A small CTC audio transcriber, trained from scratch: activation gelu.
Rows from block 2 of a small CTC audio transcriber, named by matrix and row number. Rows with one number belong to one neuron. Each number is 500 + 40 x the weight over its row's rms, rounded and kept within 0 to 999. All counts start at 0. Numbers have three digits each.
After each neuron's rows are labels from the 100 clips, of 14848, where the neuron reaches its highest value: "strongest on" is what is common among them. Only what is clearly more common there than usual is listed. The data: phrases spoken by 400 fixed synthetic voices.
# fc1: MLP up (model.blocks.2.mlp.fc1.weight, 1536x384), inputs 256-383
# fc2: MLP down (model.blocks.2.mlp.fc2.weight, 384x1536, transposed), outputs 256-383

fc1.639:526517548531508406485502484498467507502526549452452456505467485501508427485543517532423449536496547413505463505435536489496454491500521528460505481534543508507508499444527485466501512473564516507533499500557456552502496511588485458496499475507581459595490489470499502524424511453447500437518487525511528538476483555459443474464511488489527481443523521491477477582503563485571470538479
fc2.639:454493427456512517474525541539482540521478523538436496507496499509456529480432563404528494512505567511485412491488455492456597556503455542450481511557506458437496506492480547534485577455453456443431517513434535530498588552478428545517517439469480464524440524489474448491486546562531521475495555523496512545531567524527538511541466541549431463510499520512451552490454547491458535479491
strongest on: /n/; /d/; /aʊ/

fc1.344:436562557501430509424428518515508436520454496439527483527572485485510468528503533451541483476514499558467429416477547528543539495477474459445473523462523498505567529482439499555471497519487522484534583472541475504527456489446560497454528445562510465466548487498472574483405444516524487468455486467415551475451561470523520467530486464490556534525504511467482494494511420531500492536514
fc2.344:496550471402457533555513517493506472546507488526526462581500507531454461521536544474536475511591529522509515556511488493525546493502489532461526555472517507514511519551457518532645422532498534500647469506476549537524538539513470464406515526474503519505413522525440438464539409512509590493540517547542419467527461520491532531484521451499484543515539468403451493543522555520489509445494
strongest on: /n/; /tʃ/; /eɪ/; /dʒ/

fc1.743:517513484527504427449520553414486513458583528492520462488448557535496495508537473469508580432467524579492538465497501551475524478532452472499426400483495518425558500535599541499507498441558510491575501478467475484515490546525465489462498479526427475452549524483473493521508534412485540518431461538512567535510498428500517497535505497501512528540505539470495448547567503583528450404573
fc2.743:539511503452439544430524503469510484522386481497523525493468515517459484506454529505488478488517513471552481509442502578429495493561433498462505470524405492512460549533486458490464541517500501528489451570394469523472553503482517598551473493521493500476562489541463435433426463527559556515441558435462479496484612538530518515574491483504485591461471514519473496498515460522460502527474
strongest on: /l/; /ə/; /m/; /æ/

fc1.625:485510465503530569500529481492535533483522442481535400544442555566536427463490495546505471429491428457493464454442481474493556498533492621488497462497510461478530534487567469495476491503528484515515419536532430521547470465502484519423462517495494490505494466529490527498467572498456586478505527476506561488536538471454468533499501512474485504491442497510515474480554501512541436474476
fc2.625:580521569486440482528431531505475503453532565579544463482470453485487464493517544518485458469434507468479447561526499514462504471514566510491495569484516511487448561526473505445465475466502518492426466479544510480495548486510519489496413505539530443595392469545563520545503490561523440492447576413571441522485582553470542471437486529469547511500482433527561483539499601488457595489493
strongest on: reverberation; /ɝ/; /aʊ/; text has "our"

fc1.471:532513566464469472506478547473501509526523479466563473556426499483469522458500532497507509528492529464445524500470514541532591531484523499470539493517458535479455532531560495497485615503552511477503530531477493476505458458546545527465448554486462498486413520519479459451538535489499529541521528551544451546450553534429506528541537475498523572479461490551431516477552502444482456488460
fc2.471:522504446574495478507520451502506497595471504504538540551533532477463441495491534417570475541525538482533513464564538529502545504458419512468436511471508478539513536530442473544552542474453572453395568473459563493457513509447526535467550517541469454503487563509479513530460492435479455464467530556469543530461494527557506535460399504516489488540473522476488462517386488569511594547452
strongest on: /aɪ/; text has "light"; text has "dropped"

fc1.399:427527625554537493467440440483550510501452510585567489426519513469541499531507467454447453525488484425497483467464527509455535504454407532534539505577430463535586547426528553450443527481477517526418513517438453547464451478473485497532492509513417518488500500458426421538422556406551469564517481480492497482520495529500513505486572506534532522523506514503486564567453477427534486494553
fc2.399:488503468491454544504468481525491483525449430533442507493544488514519458526464464466442546582531484476595515493458464436537520445531458496465525551589522481499548507477392462522489506471475535471522539460526395465433515427506506468507496422510472506563508459538465458536491577472546509475560482491484498538472490507481552465487537572463461448482502439473548460558536535539502520521421
strongest on: /oʊ/; /l/; /ɝ/; text has "lower"

fc1.609:500567475494554525459568572449527513515453464505498422495429481527510528538504463559580479499512523488483548522491535496555519476549482493479504548537485496535532466485517513486506429484520540536418514502513567488484421544503488539458564450556446539478530470490519557466518558428425518562478394512493407477519476546490496509430547411532512517422419475465445499545452498470515494462595
fc2.609:507456499515505453434492438592473457514452451469424548461498556468480484555488458482498470514452471481559497461541471489518529486513456506436491469618444473495501589480481541498497530528518431459545415521440514560442526385501423478565481418538479472445514541519435484479456518497555495483524521523499532453537491500525464459529521513499441443502550555459492548581531443530500452543536
strongest on: /s/; /ɝ/; /ɛ/; muffled (low-pass)

fc1.187:509455606493523510569444580527413474482519478502467493544497505559509513573526562493479507575516526538511511500497512489426547459522506532549522430542471572524499438440475572499547456446580432458606452619502500521548496483540528492443499528525525482460458469439497534485517476386547453473529566524478519439460453495571576432458503529543527541536493513483516541455491475554456460564482
fc2.187:464515415489450492506515469544488513499516534517491511496536495501434520538500541448572474554473515489533430509423468545521548409519531475523543484531516480531446538526528513502444511592572554521415517524427498447509536490503499556522546496536466487558601519570484519518488510560542503416494474499520471555610461511516503474469458496524480569523473523502492501535513486528403594513482
strongest on: /ɪ/; /f/; /ʃ/; text has "fish"

fc1.481:472546464534537527452466525447506532482525446481495570534509500423552501460559511431485527447484528617523384424504543503440546566488500506548542433496548513546525495533529525545509565478540579495448521510504485506527471541572507475479459481507481496451543572454463519486565510451541546521531532573497497546469485479468531532474516490485487503505480586477524528459522526529526490500506
fc2.481:481562534558532495488502456472474459488483558477486449439475408489465465487507567538432482544487473530492496404517558543539555515448537545449450512490489510555550479520469508469573491471482499444509478349523494527506509511490464501472522455475476431495534508471484566507468512535496481505471501568521594516457516398493496529482563479539486468527562502496575454556590476492506484535631
strongest on: /k/; /ɑ/; text has "clock"

fc1.449:465589525450483436449537528447487509526432490514562503510438490516501526525510517476574570467542576526531532393525601574495521468543457504509489451445569489477539451479525513542514577478475512490558530489543486492549528576486546552448526471544432527527557487442479475478515477524473436504410461508469513534413496521530484512472488491592435559480565452535484479456501476510486463541524
fc2.449:493497536572553451465495460562472467553530539568594462488495469534518517554476520441551490531552464508468467537574504572479518468529451573465499483523506542534466476554504532514487519543537535487496518507463570488479484562549484518491557593482529518486534526537468482471448443494517382454432474502522503530497443536560493466510460512449481525545535504403394484563518499518473489533502
strongest on: /l/; /ɝ/; /æ/; text has "learn"

fc1.34:505502467483467432520594494473547516509500512564438450488476495542527542545519512492576465531447506465463461525543527466482475551497514545518487410602474583445477529440540580566504547458547447493469494501467499455544467478483524494458552482441457539473515539430511523534462460437477476526459435566478502476408504511511456504496499522527441466537514604436551511507484509513482511504481
fc2.34:492507523455593538564478504496517490494467472536487506482541482493449492508518458495466483523424553485514400493520472531446507527528513480516566471601419457506475469504462551429475509500482503519488488508439469457511433509482517489530512511478525531442527479528469481477484510581572459457589457436517524500590510509510479550442492440543587520452497492551438458497480558497507536447440
strongest on: /i/; /tʃ/; fast speaker; text has "teacher"

fc1.547:489539525530483475530544476499490479513504571530463449519515495498482562496539553505467457479535447424439568497452514540495521489521450427489494467513596496602574577513502486476469516476492541487558468561561539566562496506425546525540511490510528528481513463527514460441442553545474483463563518582487464571476510533488487436554524498460449492518444486518525544535475526473457428481501
fc2.547:471536435564384501429488466569526432536492529485467451480487441444503464459448506426530466506508465547496522544474537517466451450514538486503473456552520423523548514504434501514544570514501459568509467535539473573486573596483511479520496562525438452514490468551497498501431502532522489478487509495539504535525455519461582453548557548500539503540476500430438484437553452508486507535599
strongest on: /aɪ/; /i/; /ʃ/; text has "shiny"

fc1.156:479469461490475504503536439455473481517471453470485510410469508473481533466502561510571516434538491442520543482479525504534549494494462519459467491469592531545487496508473534494510515440505532503499483600577509548503451563420543471559496497549484496441546476470541445435455586542489437546514450543516488508509548501468477421503523493429512509417531557475474572537472550501521423487553
fc2.156:564551546403476488517461462539460499556468553515517482497560516485461428480433488437432567465546497487475470549523500519502474427482497497504450482528544525562471494496505516507481515415578531467487527501431544539489500468507509480517462490454472463516535493501549465472597528612572489447526437535515479546456552460419495480533541479447495492459476440494473533454503492529443486500490
strongest on: /ʌ/; /dʒ/; text has "judge"; text has "jumped"

fc1.318:489540543546447518552494475548541504503430435483453449536460490502521478537453482565495503508482444465511485507437538482481519447440456560474519497470448517483481544462515475434472485477446422529563467506529479529557526528506469508459484534397439514460456547480440523581454523485551518553526483555517622509553518464502493552453535547491482457440485469523476496484573450522542529524533
fc2.318:465590545488500598454489507532498526507536531516512498498546518498429534522544529431454560488493543545530489460558537510457446499527413485560491531583526512539522498521478474471487440530507536432453520513479483454466542517509536489521466488482479506522512456561554424580522464468525580585472511445493546581453529526491441569528527412523541514441537511574541443501536560483478565474479
strongest on: /n/; /i/; /aɪ/; /ʃ/

fc1.496:558526521552485500561470523470463491479466453490567498562497505490516520530585520465407520515503547473546432452495525528468557529468546535496477469532499517534569431468476483461515534494525471516513513468440446513445382448498504490520498480534427552463428489459492455545496502501568462536411495470520536498535465487501467470544530579488526495525487473507507505539435391462513448497489
fc2.496:515466448455515502498472493524513458522485530500522552455464539498506542563529486473451440494441514422502506441531525479548578555535525485471501495549462489556533490514446558464472455478488569456506534431490497420514443442470541500543500475480538497485491480495478489562507533523489502482552534528441541513436530480501622443486435486497525566486539395480513486437494481480491536538452
strongest on: /k/; /l/; /d/; /oʊ/

fc1.60:498581448535505475520568455488491480479518477571452463458501576537554496437550502537459474470487515476499481417499431573464496547447484480462449484471480513517459584508518480530481581433535473465438519524454510458479509513503510524493491538457527446547469562463511537481362490513490565458486466528542538537560494582458512515539466492515533511529536507473472538546533596478491493543544
fc2.60:529481519450494501532453529480554582551520437490475425491515482461428493412544474384518506478577507472527485472572451519498509545537537503529510491457482553492510479454446597602534474470478482477576501492484477486534584506488491466484445451563467505449513459521443539493530494483422516501500548532458559537484547496536527565477508448523435472437508552499527478441490433582458580583535
strongest on: reverberation; white noise

fc1.185:439512547468558491530487485483462474502491469470543505513489540590559479568493558479493494487487494425465442460512483507440515502454477529464532539392449556563523529487541558487490511443490474425457463460507486494531456501464508535477482409501489586558517505434528498512495500494454476538491491535460580526501506482533477501493511457446559512524494508487523508483454530537515456499432
fc2.185:542529523508481455501492485508429461561488498473452467509496425475549450474405498508456489544545457482533481538441463455514496428546475504465457543493480505557424516414473471594436480455559513510450527484400575509478499479483475537554511520563464484511577465476499478490493488466542515441513467488499426499516517447469501552504567481498483447517429582535520437462437446521497466495606
strongest on: /ɪ/; /oʊ/; /d/; /w/

fc1.129:518567528462543486502597522478577574427535486527461480560515450456500560474469477522514543411498515449487533511501567453479521513454432459472491511525511523483435522554511451522441483499581539483536442507496547468480435518510543485535500406432483464500476467502400509518482517465593424506551487528558603512495492423556480498544507481498471591425450540458425557469520525505488485425536
fc2.129:528600469573584479448482489580496523459535489559441450480526540534440512518475426466491540462480491509509487436538477525509564496480514576479435480552521490501544513410465524500448493485512482452544498461430473529439480523499535465508506409448488440494502503479567502542540516469578534476465468491415525549474455503454492530505527439473466441499569550483528454455559495569498505531573
strongest on: /n/; /ə/; /eɪ/; /ʃ/

fc1.617:521506508455454429495481530484489431486495575508495512468524439510520510535503529430503570473541566466484483520486542498470513501442562498541539473518476549565461527459555548540545401426564479532499498530500546496519464456524517546449512526399529499585482450477541567524533468495472476510508486511452447628517461481478449532392455484445560555502443460557491554470492419467528497428532
fc2.617:512485452475538431443474553500428532536535515502485542460540423514602395491525485537482492459517560497490505471463448538435544529543453542484444543496529491515555498486542482490513523499540503471487473506456413554559436479517575527535424485474513501496471502434448529481483478482506458409521431393445504511474510494447508493544477563498471486489505467516509596418502553489514472487547
strongest on: /ɛ/; /d/; /ɹ/; text has "red"

fc1.695:468455509453485440511483418493481382553487496492527507483547543494472556516444464513568532440555427517518489582530551500503545433502461510539470470521345501489498478533538479474496509575502542415530443564496451453497477449488546555500480511539477525510520474517477417480550543455510498585487496569511482505503530514501419548501405459521532460491450489520491550499507571528499442431521
fc2.695:525486577446458468458500493493514503498479546481426455538516431496468470580468525518438500464512441537470481484517479481476479484483517508420476527605558519518548547469469560515476505413482518478506566534522494451512466543466440475543437506470432467593550467510484471532486564477499451439471543577482545509493466476504505518416512465510505524493483572420525531441534501593518487448473
strongest on: /ɛ/; /ɝ/; /ð/; /ʒ/

fc1.397:505557498586486494488541461495506446488511540464482516516450489499542503523514474520462457548540465438437513517458524533493530602542456492531479469514447509564543525474493445457510485538457480493446483512607469499490494470429532467491521523524484489474425431509532534472424562460453479490540492524550535577485515554451491485511431514437588406539529511448488574471465561515434477518549
fc2.397:491446495534427509497472480509496510539482567429466469574409519515494537546506506556516462418533484525456490631440547511429449522508515506500453503528526475491505506502481476495476574504511461599562458527531494462484401508495438482485531536438500595498463512466505508463509477525536448431489531499556450445533432535536579504543510528461524467525494535450459525512516533493532471377485
strongest on: /aɪ/; /i/; /ʃ/; reverberation

fc1.278:449555593570516457455473509481566538542487472530515517537577452496613491505536512478507577501555497503547468444492543534486508506518551565507513464517553487532422419481495526474508521504468492516564455549499497530512493551492515446475500428495464528506438521433455460491457498565494470535491490505511528529505427528494500525437529525457557511454439553460483478520547463430528444488494
fc2.278:456515533551480493490461455521499508468508513533503411511497475500547511519505475580539577474479497453596503461513532534493523556474506556525503542510484558534525480424495542475523496469513443536530502447475419425528472476454431486445419509427438573469520569480480500513504483574523470483491464548568532492510483487568571492416485434521483485501526494479444493453553476516512515545486
strongest on: /n/; /p/; /ə/; text has "open"

fc1.650:541503541471508532507464510472541501371500460520474452485491506523520457414521561487467500518480499487501514550494492512390548476531519420514511493432511503488513493478556514477477503506519474453553510522508539533550501511480495407530545425474504545510516479520496465486559461495518468488475569498472563539611573428471449488495528419523513510528458517571568617488508461571496442501470
fc2.650:547555500528493538512508513525477441498504512488440516506518498460577486554465500469438536461551492514513546466417489482627582500524572502493445470475547482562513518477486426539454519480544537529474509572364509495411534527543507515560447475521441524538523478508467459497471522505484450528531465489442464512515470528438471509500515488507501498414476516546511425474426467446521513489475
strongest on: /d/; /k/

fc1.381:497499542420456512412459469478531565478474457567547496515468441541418471559497524531530557427487489472505502484464443557518550455539490460492444455561514506535512461521520496411571498486575531536521502531442420481484418506526551504421459481477477432505497510481500496412565510428457496494515481496519483533532466553502468503456554496517510512424450463518472504434459527463523469454553
fc2.381:475416471507464523488428502478527469468452490507576507460426478506458461490537492440473510500600508560483493542555490493498516481518492517476473492507488538548515445485497508477496516501548445495528499520513574539500443471552476591505479487488434546459569537532507506473545562540540512419525554484502445496530528523598497477513532470495514506492484514497461521568561515465457508512478
strongest on: /ʌ/

fc1.87:515486493491568440600515527495544514464522454513533480539453442535514469483542476506544479496503536468475455504440553493464508582519522438503540469454497511538511505439558467483476563461499503502537472553514481466482467467567568459524515487499537560529437458470459498419502528501573539521521527495509496526517488532396514615419416473475566517485515463551498475556467485526535527502500
fc2.87:512485473492535530518443513390542535434507491531543472487486493538465532454542546480561504493473452538471593504562507495456513552494462526492521487560450504497515511484489509469544502530467502467507500470528508428484480481497521420483495553427553476467520482542456528475558506486460480462529429479486572493571489472527495518457447541504481508584497473487426562529544503526483505509484
strongest on: /n/; /k/; /ɔɪ/; text has "coin"

fc1.672:517580497471442437474543469517485500473511469465507478570462537546510526500497469516546499509545475489462453425489484629472547432518525506513460489440436462495486500477521500471573507497503453491492588474484495453505461481443507526553526439541478531529500480406413479494468482528475531544400449554498564494513494502434470573478512527459532501526442528490506507515399563582491467548591
fc2.672:451479463507518525510569494502457554472462536502486441496511490510509496439526605581570484514429509482545521532557533559467522498533542502509528423526548504421490480461503502487488501465511403564480457510487575434381548501413426537431542466496493512543570599458497495568502485529513490531462460529488534514506434470500517490504505539510446414457490479507555425496542545558416466497533
strongest on: /n/; /ɹ/; /æ/; reverberation

fc1.45:524515504504490446461501484482542548485578475506553516451504522543528472484536483480496487470470516513514483491468533487455511542490539501503505523491398399535506506481506505504504519405494471473563461528488557463554534467461467513532557462446537562476492414457557524467476483490482430550488520491446533511478485506520502540577442540538534546488526542520539515493513561491548498557515
fc2.45:463449547561510491464540541507476477483519473493509438489492488518505530428519507490464478476457532508464465533528466482472490511549541509556517424520497505517437492567486542584573522508508553465542507489513453527538530514488510464551503551490483481506464521425467472467512470426501492495541464487613410512464464484519487458498512473452443490474527544493480433532532481535563450511529
strongest on: /k/; /ə/; /ɑ/; /m/

fc1.530:507577509549500607531494520432473516436460491474598451449478522528529512536476571551494470524514524390450515492460470472521502510443480470406559469503458459490530476424613508540506456557507506484484516456506510509555470574438481485478513530508493505486462473492475481500456534465518481528535540489478458495473513477546543535471450497498522443524545535473443501553524525460527482483565
fc2.530:541504559546463545504535513520514529537528468573548532552536565479596465522446533513483459517532495467504530575447498521518470501477460513445514522475506471459493503560508496527510445467438497508508469483528517476468503534466484478553524440531465479491389512454465464483511481580503507437504458487483516509471522531513605495452510458487432495556507517437428485453542535483573543463517
strongest on: /ʌ/; /ɝ/; text has "under"

fc1.178:504555535497521545466462566514492480519522505457485452527525526508471520542528484446523591450540492563562499452524523484512504439483434444549515468466459560574541465490491483497506506432524438485468462461517517491495477524564490467556521448520533563448505450509466468400401498423531507588504431508402522558436518576487542517490507484510548506483507512511436480517424502448433456458492
fc2.178:478509524543524497507491544529498465552543507496492485534533522508546473506524472451488527527530456484489511484549513488423518440469474505453520441402529457505495504439465499534449564534512524489494473462514464475419474495527493555562531539519540488409551512536488515550500505580458525553572469549474500489468456537521496441457579475531540449507547452511485434420455509456515449579505
strongest on: /d/; /n/; /z/; /i/

fc1.675:501511537440473512523450526505523485525496478506591465506550531489512489561546559505487478437515492570454511432496451618461497496529456496512497493476488534574462551526496542489533557411536540489498479501417597537477466542473486529531481507492459504471483472496473504490426567528467444535568447488413510612481513537499466451495441466536517532441514481452481508471496515464451506460513
fc2.675:481545507451476452432530496437514482434527433494506482432530476466541466486523524494458521524527459462548468463529518472452529472540453430537532491605475483563492554478547520512582511490527532476385511532611550503483496519521513426522529442451523531435516505464473477554540498557438468485542460515504442561460490577513542508406498500477460486522516470488490559461453478557518490457470
strongest on: /s/; /k/; /ɝ/; /w/

fc1.98:458521488497488570463534468476481442457522519570417489475488596456567441466528515480462527481506566466547505462481462467418519471481515514476511518575514527507502487454474470504553511476525504580461551508569475427449471547491538554552466490468525534514420521424541545458477507503544481475427488516531572537484479551431456476454473530493601519479438612469500580537471499457577507498507
fc2.98:535510458571490524480597471499530476554439591433483510515560455479545477564463500526465485443494553496525479529502520504435464528484498531414494498546500526435430492599539500513516513468488402537468532499501524420479498479427474537449495553524576482504456546506461598503537498571436452472478555493523527562477508440494515419452433532538568481502596470457527481572514491460513539566507
strongest on: /d/; /m/; /v/; /u/

fc1.720:466494548453536461559466409493493480515519503485519429497471465511504496511461571480450549502512413510515466522425519562429504428484459458503471541493507492528541458423505512484505499474450444514464501522532556555488471466473470450500543454438541517543455486465491528493514481503465459464483540551530517504551551481515434492591551461452551473505523469506509476431511540488494498442519
fc2.720:489484491536524490519523551531526485487470412482506544575546571519511519492449499537477431535497495439458479444467474541538517460511486477485480494521500504537506459595483454566541486487524488503535582534452490534430634473517510458453473479526496517473489455467514492535402510485485526505526541532517523422488513459508528503527456553481564513459515474513523503512499390430550465500548
strongest on: /oʊ/; reverberation

fc1.526:520537480497584491481495505474455519491488462464472458408507524496482519425496477452508498481552511535528506526476454498478532461545514478536517456476477557562519458445570496490496444438535529478484439492494596477491477556458603524536531423538485490492548508496532464488589446453495450466531555583467594507505475500539478456552530520487499447501518569489500481446489463545510462525575
fc2.526:493480486465415497516505514557533528507493515503528534527496528499447464479503468581491428491578520495451444492478540467547510515516474496486504528552499441534546482535507468554566518481405486531461565493447513502424473538518558485547565554517500500474543551513521458481485504487529522521459505527576457438522492487445506532498549616475526461485415507446490471559473555469534611459567
strongest on: /k/; /s/; text has "six"; /ŋ/

fc1.432:454477535547509455513478428483511482458401462502475466515446487509557579459535461524547525486539446493524482481461587488459524472472486549492434520560457502551576508462569500414502520479479541402524414533497538469533546523466491544445499523504422486496481523521468492414434482413555498507545491466479516548449526457527407490496435485514471526489475560509498597509514577505559499497506
fc2.432:471563493521568454534548568513556577478512542558513478457511471556460504464517530540436514496495521608514514565444531444523555514539506468499622439537548579493484491507541460488502470493455530514468522528447422558492461482543589505454540446502454532584434444467460484568564439470455510510587552490522452458506521530514514507497548500532443472502512509508501485470473483424463474483416
strongest on: /oʊ/; /l/; /ɑ/; /f/

fc1.369:503505529466433518459493448464518466473509479491516421486471489445494443508571538441478452494573560503570492450404471496466512486472511510434463487451494441589578472436462549528542499558490568619489591522522512497592488521547532476456504535488487506489497553510461485544498485487491530540446458495445501526501527531461522594524504495469518473472502459563569491491454497556472441513475
fc2.369:467556515538544577554425491517522549597424509504560432554486534554489454460524545524497487555565521462586527614543558539441525441556470519477505497433531494499469516493433482585539529541435453471539527468551495482535531473552508504453547440533452512480560477515538508526450508508509495445428495546513489554488440457409571487464460451389482467515547521457523454485524472579461542439457
strongest on: /i/; /n/; /l/; /d/

fc1.284:468557561482447436540504577509488429465585500440495511543494498520515540588550507445493502534495591520496501580457490550423475491481510474485438528424483522524479512423452464543515512535451565552493494494482429459482535473594518539480487552505489515511482554451503449492492438512525554506469507514456555537433514538457528502511451411401528527444485522529533448499454482526536494458475
fc2.284:473428488556601497498497473510457499529485516486528415600548471571520534512511486483523520531496558497526565530590534574529533508514516492502489509456521576467552497407461446538488502565532524456571538418509497452534458473522523505463470530527442553466449490496458451549437530502551578469401487485480523456548507523486504534504532447439489525465535484451545461462554554494452452505514
strongest on: /i/; /l/; /k/; text has "cleaned"

fc1.686:494496524596489571447520491467532543471573577480466508441507492498512551504529527526483538504504481529533516534531560486488550556499484493434504429504449476559487473442573472513547525520519519526569462529490507513534468541529491496457491487476448546475461522443475451466424489413509460500484577555466550478474491495504513494469553462527533542450516545465503570486523553471490476469525
fc2.686:472550501502550516485460501436459536507452562486491371509507432520527493523478469503487544463469491396415463508491592577469519457537464566539558478503519505483505471503527516500462582512479557507496488464507494547528487447526530510505396546509449504511480460531478517536597500520547500443492569537524507496488512487526475514491546451442575569442464503515574524496522578536481513459408
strongest on: /oʊ/; fast speaker; /ʊ/

fc1.472:474509516473481519406506479510418495529486529546617478507474465540420510586518518454468545535445537450526530502430464499490506472498551489403484480514485573555505558439523476500530530452562515522510501539472430479493477583504510519506476477504468493545535447468471522489451459474480497611454424542502562549557506522456461542504486509554550559479535582553501475469491414508478486419504
fc2.472:508466537551543517483475497488471551417563492511493498562529471521505502507499534460536531499476510525512559561526417555582519554502512492523514547508457617439443437512439500539493485560507471563438532486483431485526500484551507479487530548524571523542494496573506500547489422422506558586503483501482487468540566441524440602499435498484522496541486471553448498489451447449483503495484
strongest on: /ɪ/; /p/; /i/; text has "repeat"

fc1.744:417532528550474531446537443495563449545437425457487502517503507474493468504497492513512527426514559406557465479481570501505554573503484506449472507495485499550543431416478535446529507434492526490511459506493501498517414461440482530493507486506406520420497555465473489529406549436492444481493548493479475482476497507557493539498514470498495495455463512440514553495512501472544473504542
fc2.744:555463513494439460523478517514480496480503535452425524389527481455475594512494521507461516505564590486524537531533499473487511478451504467527504528513512524472563525500523487521539503431491498516459579477514493491460488473603511481504497480484515533512448534467459462526481473476531546546526510512488527517403562552422540506533556471439500498467531515507512462455517533455512443546484
strongest on: /l/; /oʊ/; /z/; text has "slowly"

fc1.158:459492518527494565542429565489438528478545485505514494515465531565421496497561532515528537426530529522532499492485537467536553575544543474476522444482511456533456473489522548460542446541528423500472506568508500456453470509509482459607531518554567558506565417485457464508463536517519528554461486558501507454500510528484495583546472470528521476443439517451466453493528557503495518471514
fc2.158:458508511496563450487513507525525474579496469447452572463534569487538451512491496479472473527502578444501477440467584516474496488539476511480450466491458540477532458512537482476448512551554536440477522503550493523491547537494514558427499388490493431562517512484503515528522468556450483436512527471461574513426541510463444461523506536506505475557538438560443610455429464450541468581463
strongest on: /i/; /p/; /ɪ/; text has "repeat"

fc1.570:509499496558629492474538421470534414477446428529542453503487417489504500517537512498514441433488482480497494453398577516541556487473528552499469483487530536556461488497547500487518522502508503513533520492513550509522443453531520476439592527468511487419537483514486498515504504512450434465478514428498512508483470507482517553479387506523553532503485506588476524482560431479526506541469
fc2.570:537501530416426551506491497541516492501554569534414520433564535505480473426476530503468446538528506507489524501509489499514498519567417442535545503586499473467530559470459467435441477483485429517511513535546495518472527598464539568491515431512492400479553472573485501519471432480564506517538485523471568487549560644510456434497528562492483527507496476406423527457515586476462428518460
strongest on: /l/; /ə/; /u/; /j/

fc1.311:485459526460415533454452539469488474505529477431486523470556509498556467449546469465523497555466545532496572509454536534479530516496470514513505508457458536476514447568534513484578531532473581457479489461445484526512462518538515430521533459578501514552605566494493511485549488452494538495482443562484549454481556505584536507484511470510559449555510540495509530491515514513505444471542
fc2.311:504443523485516536513475461540563492485481529508537484465480427462563533492455533484515498466518543491462509474468515553564511493474451498495501477491540543477474483425490447523492432538525471497511434519472466521523554531553526489512464487529468453560516567561490502536544511553504529564473459485472489502536570562441513520507491510491491581506450455539535513490470492496467542518495
strongest on: /k/; /æ/; /p/; text has "apple"

fc1.659:549616577496471517481503586512500485428452472465532483537540495479478498540517534542422541489512564497565480502497520491505569471509523493462524510491519531585506428516450540512570502490591541474505511534495519485571519513473599533428483487394406565520432492498453559547492485559511484504514421513481482548449485524487499531542526508540520450508464516502504504513479477520540448468559
fc2.659:500505527497500518405524492538525498569498493477553496579529496487470453556472473487451549476493544426514489490508536510543459525540521440530526539557447526516472471502508448603621478544509512512427544544506528494555483454512575497433521487404473486484513497537469509523511519628463535512474446533482483519485533456472523508530465508471452482586533442477484483429513442494486444544537
strongest on: /i/; /p/; /ɪ/; /ɹ/

fc1.748:473553501488522483451563540489430467558463517476540426508417496529541496462514511479467443502446413446456461549466532536526524537594413469464438533529460495523475508474521531482426463504581492465474445585532539508489493560453515499480540542482398481486501559478493461557485535490539443549429522551506548496542431510545488563531511468555486506454444487463462484548472448473468491491479
fc2.748:547529498544512421475516467475548511517523490458470449482466464524501552443499506497495561458453479520451518547475527499494433533449522509549472522561554509544498499490495431506511488564498479430510472462474458481549454480465409477497559496405431453513546535490533560510545539547463460440514491531529526571570501481466491475514496532439464563596536511478512491541493500485529519513491
strongest on: /s/; /w/; /aɪ/; text has "twice"

fc1.20:476526526487505521520522537438462488513480434506422497498451495498485473444537489458531439446546471487414504500519554485467544542592546539502451482519401485467470438481534507460515512530488482566514585500513526503518517510489555517427509539512557516539502574482515506452452534454540476514504508528567477447408485441542535536502447453553529449457459488475503525516495540506487478496544
fc2.20:520503550530550416515529483523564484539508439520603471537526521524533542518513497496467522480569512495513490515599571438489478549522466527494558584451577531461469518472498461471447483487533515489598496442435534501465518470553510568524491578485497507428457490542511477533438550522468478560556434502491470456484548500501506491483486538471517545484502411484505429466489404617553608551503
strongest on: /aɪ/; /f/; reverberation; text has "knife"

fc1.444:483515525509433524516473474493556489540465471522492507428512589471494479475540489460476533512594568561551581419425464526405529490511521454481503508493446491528566517488509513548527544476467524519523472525515489522477510496471485451550478451478570546501494516510506494456470508489508545578491521528523583540549498443457479456448444508474584479485562566474534498552485507520496500435571
fc2.444:521556431536550457457534513496521563490470520409487434511499487533528494440521538496558532455500554468438606448505515538521501547519468540532478555531496461461495525499522572491499584479569513487427512496520459515496507412497487514479533514536531479507564467480512539465550516482492503413488522473407480584404462524513439516455510585498498474504538517499522505509526492403611455527473
strongest on: /d/; /m/; /eɪ/; text has "made"